From a checkpoint of a small autoregressive pixel model.
Training: soap at rate 0.0033, 9700 steps.
Rows from block 5, named by matrix and row number. Rows with one number belong to one attention dimension. Each number is 50 + 10 x the weight over its row's rms, rounded and kept within 0 to 99. All counts start at 0.
# q: attention query, key and value (stacked) (model.blocks.5.attn.qkv.weight, 576x192, the q third), inputs 0-95
# k: attention query, key and value (stacked) (model.blocks.5.attn.qkv.weight, 576x192, the k third), inputs 0-95
q.62:43 45 57 50 45 43 58 30 54 60 36 54 38 36 43 54 35 47 59 50 55 49 34 56 58 48 51 51 46 57 41 47 53 63 57 42 41 54 62 63 50 43 40 62 55 33 50 56 28 70 39 55 55 57 61 52 60 58 44 51 39 43 71 35 52 57 48 59 61 61 55 30 31 58 57 52 66 37 56 38 44 44 42 42 65 33 58 38 56 58 23 51 51 68 59 44
k.62:51 51 39 68 58 60 53 43 31 52 47 41 61 45 37 36 55 47 45 57 52 50 43 49 42 53 34 67 63 54 45 54 64 48 43 59 46 49 42 61 61 54 45 54 51 45 43 43 61 52 69 50 62 67 62 52 46 33 39 54 46 62 57 52 27 36 35 46 26 62 50 48 54 54 48 49 35 47 41 43 64 49 42 55 52 53 65 57 51 43 50 55 49 43 59 39
q.63:61 49 48 53 48 40 49 51 50 69 60 42 29 43 51 63 38 36 42 61 36 53 57 41 55 52 29 37 56 50 47 57 15 46 52 22 52 63 58 37 69 39 58 58 31 56 37 60 50 54 61 57 35 46 52 63 38 42 39 35 49 56 65 35 48 59 50 48 56 49 46 53 52 44 49 56 43 38 40 57 35 47 54 51 56 36 47 71 48 54 63 61 41 50 68 64
k.63:46 45 32 45 45 42 43 45 55 68 52 46 47 63 72 63 53 54 54 62 36 58 46 48 48 41 40 43 64 37 56 57 45 36 60 52 40 38 54 43 40 58 55 43 43 27 55 31 52 44 37 49 55 57 61 52 33 54 40 44 33 45 46 48 42 57 53 36 56 50 60 44 50 49 32 44 40 26 45 56 65 48 48 47 45 43 29 51 59 40 59 50 51 44 57 53
q.64:56 46 53 48 37 28 44 43 58 46 67 54 44 44 51 64 27 40 52 38 45 49 50 48 42 34 54 52 55 60 61 50 56 55 65 81 50 49 51 52 31 48 50 64 56 18 61 37 53 51 57 51 43 59 51 40 55 58 33 56 41 46 59 64 37 41 52 63 48 48 46 51 57 46 59 50 64 69 41 43 34 56 38 43 46 68 48 60 39 67 47 34 41 37 62 54
k.64:59 55 29 33 61 33 47 56 54 48 51 40 56 63 41 63 56 46 52 54 50 54 52 60 66 55 59 44 49 41 40 59 66 57 62 43 40 63 45 68 58 41 28 46 39 45 73 49 38 51 57 52 45 47 65 49 38 46 60 49 58 37 42 32 30 47 45 51 31 52 50 34 79 54 55 63 53 53 54 63 48 49 57 50 65 64 60 46 41 53 56 59 60 66 28 54
q.65:54 38 56 51 57 47 28 47 40 37 44 34 43 55 51 40 57 61 51 45 58 50 48 34 59 56 33 56 62 43 49 30 54 45 59 51 49 62 58 53 35 55 50 54 42 55 61 35 52 49 45 52 56 62 50 53 47 39 62 54 57 53 58 61 55 50 44 48 52 53 49 64 70 33 57 62 49 44 53 27 38 20 51 56 48 47 47 45 63 56 49 39 50 50 52 63
k.65:41 36 62 57 27 64 40 67 46 60 76 56 43 49 50 49 45 47 52 49 54 39 30 29 53 52 55 57 53 57 60 47 44 55 67 71 48 52 54 39 57 39 37 58 43 64 47 51 64 51 45 47 59 62 59 56 51 37 41 43 36 47 55 48 41 59 52 50 34 41 68 53 59 38 49 44 59 53 56 50 65 50 60 71 46 58 42 50 55 60 50 37 49 44 36 57
q.66:40 53 64 57 46 51 38 46 35 30 53 55 44 44 52 41 37 52 60 53 38 42 43 62 50 53 46 49 46 36 54 53 46 67 44 52 59 57 59 46 62 58 43 39 51 56 63 66 47 53 61 33 42 59 48 63 40 60 55 53 44 50 45 45 33 38 52 46 41 60 48 60 28 31 35 58 21 50 63 73 58 46 57 62 52 48 46 48 51 63 59 48 62 41 42 46
k.66:56 56 55 34 54 66 55 65 45 56 58 36 64 45 36 45 32 53 47 42 51 51 52 42 54 49 35 45 35 25 49 52 46 46 44 46 33 62 63 70 50 40 41 45 47 45 46 29 51 56 47 41 56 57 26 53 42 57 50 53 59 64 50 35 55 45 58 56 62 69 39 48 63 52 39 53 42 56 43 40 61 40 64 50 55 47 49 52 35 43 59 51 66 61 54 54
q.67:38 40 55 46 58 47 24 67 53 49 49 62 46 58 50 57 50 39 27 37 34 45 36 46 42 48 47 30 63 63 67 50 55 61 45 46 41 42 59 59 54 40 52 50 64 62 65 44 43 52 62 53 50 58 67 48 51 45 49 59 30 57 55 66 53 47 71 38 40 36 68 76 45 36 67 36 64 54 37 49 39 62 51 46 49 65 57 40 65 45 58 63 30 54 47 45
k.67:66 52 52 56 59 50 53 32 57 64 35 64 63 52 47 46 61 52 28 59 56 35 48 31 61 40 34 66 42 53 60 37 35 61 43 51 48 51 43 37 42 46 45 69 52 55 58 53 63 34 27 34 48 41 59 26 57 48 37 37 52 58 56 45 63 52 36 41 70 53 67 40 54 46 52 56 55 51 74 64 49 46 64 56 31 43 62 51 46 54 40 40 36 56 41 45
q.68:37 51 52 53 55 50 53 55 59 30 32 35 46 60 54 23 50 44 52 46 64 39 28 31 54 56 43 45 48 48 32 42 57 57 65 77 62 56 65 38 35 40 60 68 56 46 55 60 42 57 41 38 38 54 43 29 47 38 74 49 37 48 29 48 47 48 47 56 65 25 65 47 49 55 51 54 51 55 47 61 57 38 60 32 42 45 41 51 54 61 41 44 36 53 57 52
k.68:36 55 39 41 61 48 43 58 51 50 60 38 40 54 52 35 61 61 37 45 51 75 50 65 44 35 62 49 54 43 62 32 46 49 52 55 58 57 58 62 53 47 47 63 63 38 31 43 47 53 46 29 37 50 28 47 67 40 51 57 46 43 57 48 72 56 41 38 68 54 47 39 49 36 55 52 57 75 41 49 49 37 63 34 53 62 53 44 55 61 32 43 46 40 43 52
q.69:40 53 50 55 42 48 56 45 39 47 46 47 65 58 57 54 50 69 44 47 57 47 57 54 37 40 37 40 42 46 55 53 59 29 56 50 59 54 57 41 50 67 57 37 60 42 38 46 68 42 46 49 61 33 58 40 64 55 27 65 51 65 61 46 57 55 53 58 55 51 52 51 57 39 34 41 38 50 61 55 61 37 58 41 44 57 57 43 62 39 34 56 45 40 71 36
k.69:60 38 40 55 48 66 24 65 55 59 71 45 51 30 70 49 69 48 55 57 67 39 49 48 44 54 54 44 53 48 38 57 44 49 50 58 34 43 53 40 51 57 54 65 45 74 36 38 45 59 45 56 49 50 39 55 68 44 57 54 50 37 42 47 40 43 55 45 58 46 51 51 41 50 58 54 53 36 66 32 55 50 30 56 63 67 59 51 27 47 52 49 46 27 52 42
q.70:48 38 56 43 51 51 49 67 61 40 48 58 41 76 51 40 42 40 67 54 74 54 65 51 51 49 48 57 28 53 69 57 47 42 41 55 51 58 34 35 32 46 53 41 38 39 59 43 83 62 43 43 53 61 53 46 55 41 37 36 70 57 44 69 40 31 45 43 49 52 56 52 51 40 62 35 42 44 69 37 40 49 41 46 68 58 58 47 53 64 40 41 58 55 49 50
k.70:48 49 44 45 61 52 67 50 36 50 55 61 25 36 36 69 44 48 58 72 46 56 30 44 62 60 25 51 41 51 48 43 39 44 55 55 51 49 35 51 54 58 37 54 42 53 53 61 42 56 51 54 41 46 56 54 38 47 40 48 41 56 76 59 69 27 41 70 52 59 42 51 33 47 44 37 50 63 59 56 39 52 48 50 45 49 50 43 39 44 59 46 29 57 63 61
q.71:50 35 57 60 55 59 55 55 52 38 51 39 50 43 40 56 61 47 69 66 53 48 32 50 40 49 50 39 53 52 55 45 31 55 44 58 56 64 36 60 51 53 78 51 58 52 53 55 47 51 46 42 41 51 69 42 61 56 68 37 46 43 46 59 43 48 22 30 48 61 48 58 51 52 56 37 51 63 51 61 59 63 54 48 54 50 60 60 46 61 59 26 54 32 53 55
k.71:56 44 37 32 49 54 44 49 66 49 56 46 54 54 51 52 52 45 69 58 46 43 60 38 59 56 44 67 46 54 56 64 32 48 56 68 48 62 53 40 55 60 40 33 50 56 39 25 38 47 70 49 54 57 36 62 56 51 41 40 61 40 48 58 54 52 65 52 60 59 60 44 54 33 38 50 23 61 38 51 35 43 52 38 63 61 60 35 61 29 41 39 72 40 69 65
q.72:35 51 57 57 47 49 52 42 56 41 42 65 39 55 63 64 64 54 63 47 41 26 40 36 62 52 55 54 38 49 52 50 35 59 51 36 60 49 36 54 54 49 57 48 54 52 20 40 51 36 51 54 43 41 47 61 54 54 53 46 41 52 47 36 27 53 46 50 48 51 52 52 49 59 45 34 38 60 60 48 40 51 48 57 58 50 39 38 52 49 60 50 58 50 76 52
k.72:62 59 56 59 56 52 43 50 59 66 56 66 37 48 47 33 58 39 65 44 62 50 60 42 53 61 53 44 58 51 42 48 61 31 38 53 26 46 58 23 48 49 31 51 44 47 28 48 57 44 38 48 63 55 53 59 46 59 45 52 63 64 42 49 42 51 60 48 44 57 38 55 56 39 36 67 51 44 52 48 42 54 50 42 30 38 60 56 48 50 64 28 46 47 51 56
q.73:43 58 49 49 50 34 45 59 46 52 37 54 78 51 49 65 35 51 52 42 51 54 66 46 51 69 55 42 53 49 62 47 49 53 40 48 64 48 33 42 37 65 51 53 44 46 57 49 36 52 50 68 54 38 40 45 47 53 43 39 49 48 44 47 33 42 46 43 37 42 37 55 47 66 59 53 62 50 53 55 39 33 46 46 53 49 69 56 50 57 46 45 59 63 44 59
k.73:55 50 67 53 64 45 38 43 75 48 47 57 51 54 65 54 50 32 55 38 55 63 43 60 64 49 63 47 48 45 50 57 42 46 55 58 46 37 50 59 47 37 47 53 46 51 64 53 41 49 57 52 59 29 44 39 46 69 58 55 43 46 39 45 60 45 55 34 54 35 45 54 46 52 53 51 54 31 46 54 39 54 49 45 39 55 43 53 35 50 55 62 50 35 53 49
q.74:56 50 53 60 44 63 55 60 58 47 43 47 24 40 30 67 30 41 49 49 44 60 68 48 53 49 63 46 62 31 50 58 37 53 53 46 49 63 54 63 39 43 48 45 65 56 51 72 48 49 49 58 66 44 75 38 52 60 35 58 49 56 58 50 41 41 39 48 60 58 62 51 41 36 46 45 30 30 57 62 42 49 45 54 47 45 72 51 53 64 51 48 43 53 50 58
k.74:46 54 47 59 42 29 55 50 54 56 37 26 50 42 51 51 56 50 46 56 55 48 20 50 66 61 45 54 48 48 45 51 50 49 42 45 60 57 68 49 46 46 52 48 55 75 63 52 53 54 44 61 49 36 55 59 41 56 45 44 18 54 51 26 42 43 64 58 42 49 68 63 58 59 71 40 53 38 54 48 51 47 43 43 44 53 61 47 38 48 34 49 57 62 49 38
q.75:54 46 70 39 30 34 57 49 51 49 29 40 51 42 44 48 35 40 32 46 64 54 54 53 52 30 60 50 46 46 47 63 47 34 61 44 48 55 65 56 68 55 57 38 41 48 64 57 51 62 25 49 54 48 42 60 43 35 56 44 57 74 58 69 29 60 53 43 74 45 59 56 60 55 36 46 47 52 52 52 54 43 60 59 58 42 54 57 48 43 73 39 58 66 52 55
k.75:53 41 65 44 46 41 62 56 36 49 26 22 47 59 37 48 47 49 62 66 41 66 47 63 50 42 41 45 50 46 62 66 47 49 42 57 45 27 35 50 48 60 47 61 25 46 39 54 58 55 35 47 50 60 63 37 33 44 57 45 31 55 46 54 52 61 62 48 55 56 51 48 53 49 45 39 58 46 61 52 34 62 50 64 49 41 46 53 41 51 45 57 45 65 64 37
q.76:67 62 41 51 47 61 43 69 27 24 61 48 37 67 39 55 61 46 37 41 50 60 63 38 45 42 43 58 42 56 54 53 59 47 47 60 48 37 28 33 58 47 63 40 38 58 50 53 55 49 59 57 62 48 56 65 51 56 43 38 54 54 47 48 30 50 42 63 43 46 41 56 33 54 38 57 51 60 49 43 46 65 34 53 60 47 56 53 50 52 53 45 59 34 55 55
k.76:52 33 53 50 63 45 66 53 65 62 58 54 73 57 30 41 56 53 41 52 45 67 53 57 47 44 39 45 47 61 53 36 46 45 24 52 59 59 32 58 65 46 43 53 52 34 70 63 60 65 57 67 54 59 38 40 48 49 32 57 60 40 28 32 31 43 56 66 51 77 54 57 45 51 55 52 65 50 52 50 53 49 52 52 49 43 37 53 59 71 39 53 61 53 51 41
q.77:48 39 57 41 44 54 57 70 80 57 41 62 49 28 35 44 61 66 43 64 41 59 50 57 53 45 46 50 40 43 49 54 47 53 77 45 51 61 66 59 49 47 49 59 20 57 42 42 32 63 36 59 45 63 49 38 67 42 40 47 44 51 49 44 43 41 57 46 28 49 51 59 47 46 43 30 65 38 47 52 47 38 56 48 62 40 52 43 66 35 57 51 69 46 61 59
k.77:58 54 60 67 58 48 53 47 48 60 42 58 32 39 44 33 45 31 63 34 66 36 43 55 47 69 35 38 49 47 56 66 52 28 49 55 55 40 35 52 57 67 47 43 50 49 45 47 65 46 48 34 48 34 32 47 55 59 61 47 47 41 37 50 41 56 58 55 49 58 45 42 28 55 41 39 51 59 56 39 60 61 61 48 48 49 43 45 39 58 51 42 48 59 53 51
q.78:42 37 49 52 47 54 28 56 45 34 67 48 48 55 59 57 45 48 63 57 41 39 33 53 63 40 49 38 47 50 27 51 57 45 34 50 51 62 34 42 57 62 56 58 51 55 53 46 39 53 41 63 36 47 67 51 56 42 44 26 58 42 45 48 65 52 47 47 56 65 38 48 45 53 44 40 56 52 46 66 50 52 63 46 52 80 24 53 48 46 37 65 44 35 56 41
k.78:52 52 42 55 46 48 55 49 47 54 63 59 54 53 72 50 41 59 53 54 48 64 56 36 49 40 51 58 43 54 39 31 48 50 48 38 65 46 41 53 51 69 54 46 38 43 55 48 67 55 53 58 79 49 34 61 42 54 54 34 63 41 38 28 49 44 48 37 41 33 50 42 47 53 57 58 65 48 57 59 55 65 41 67 43 63 46 54 53 50 28 59 51 35 48 67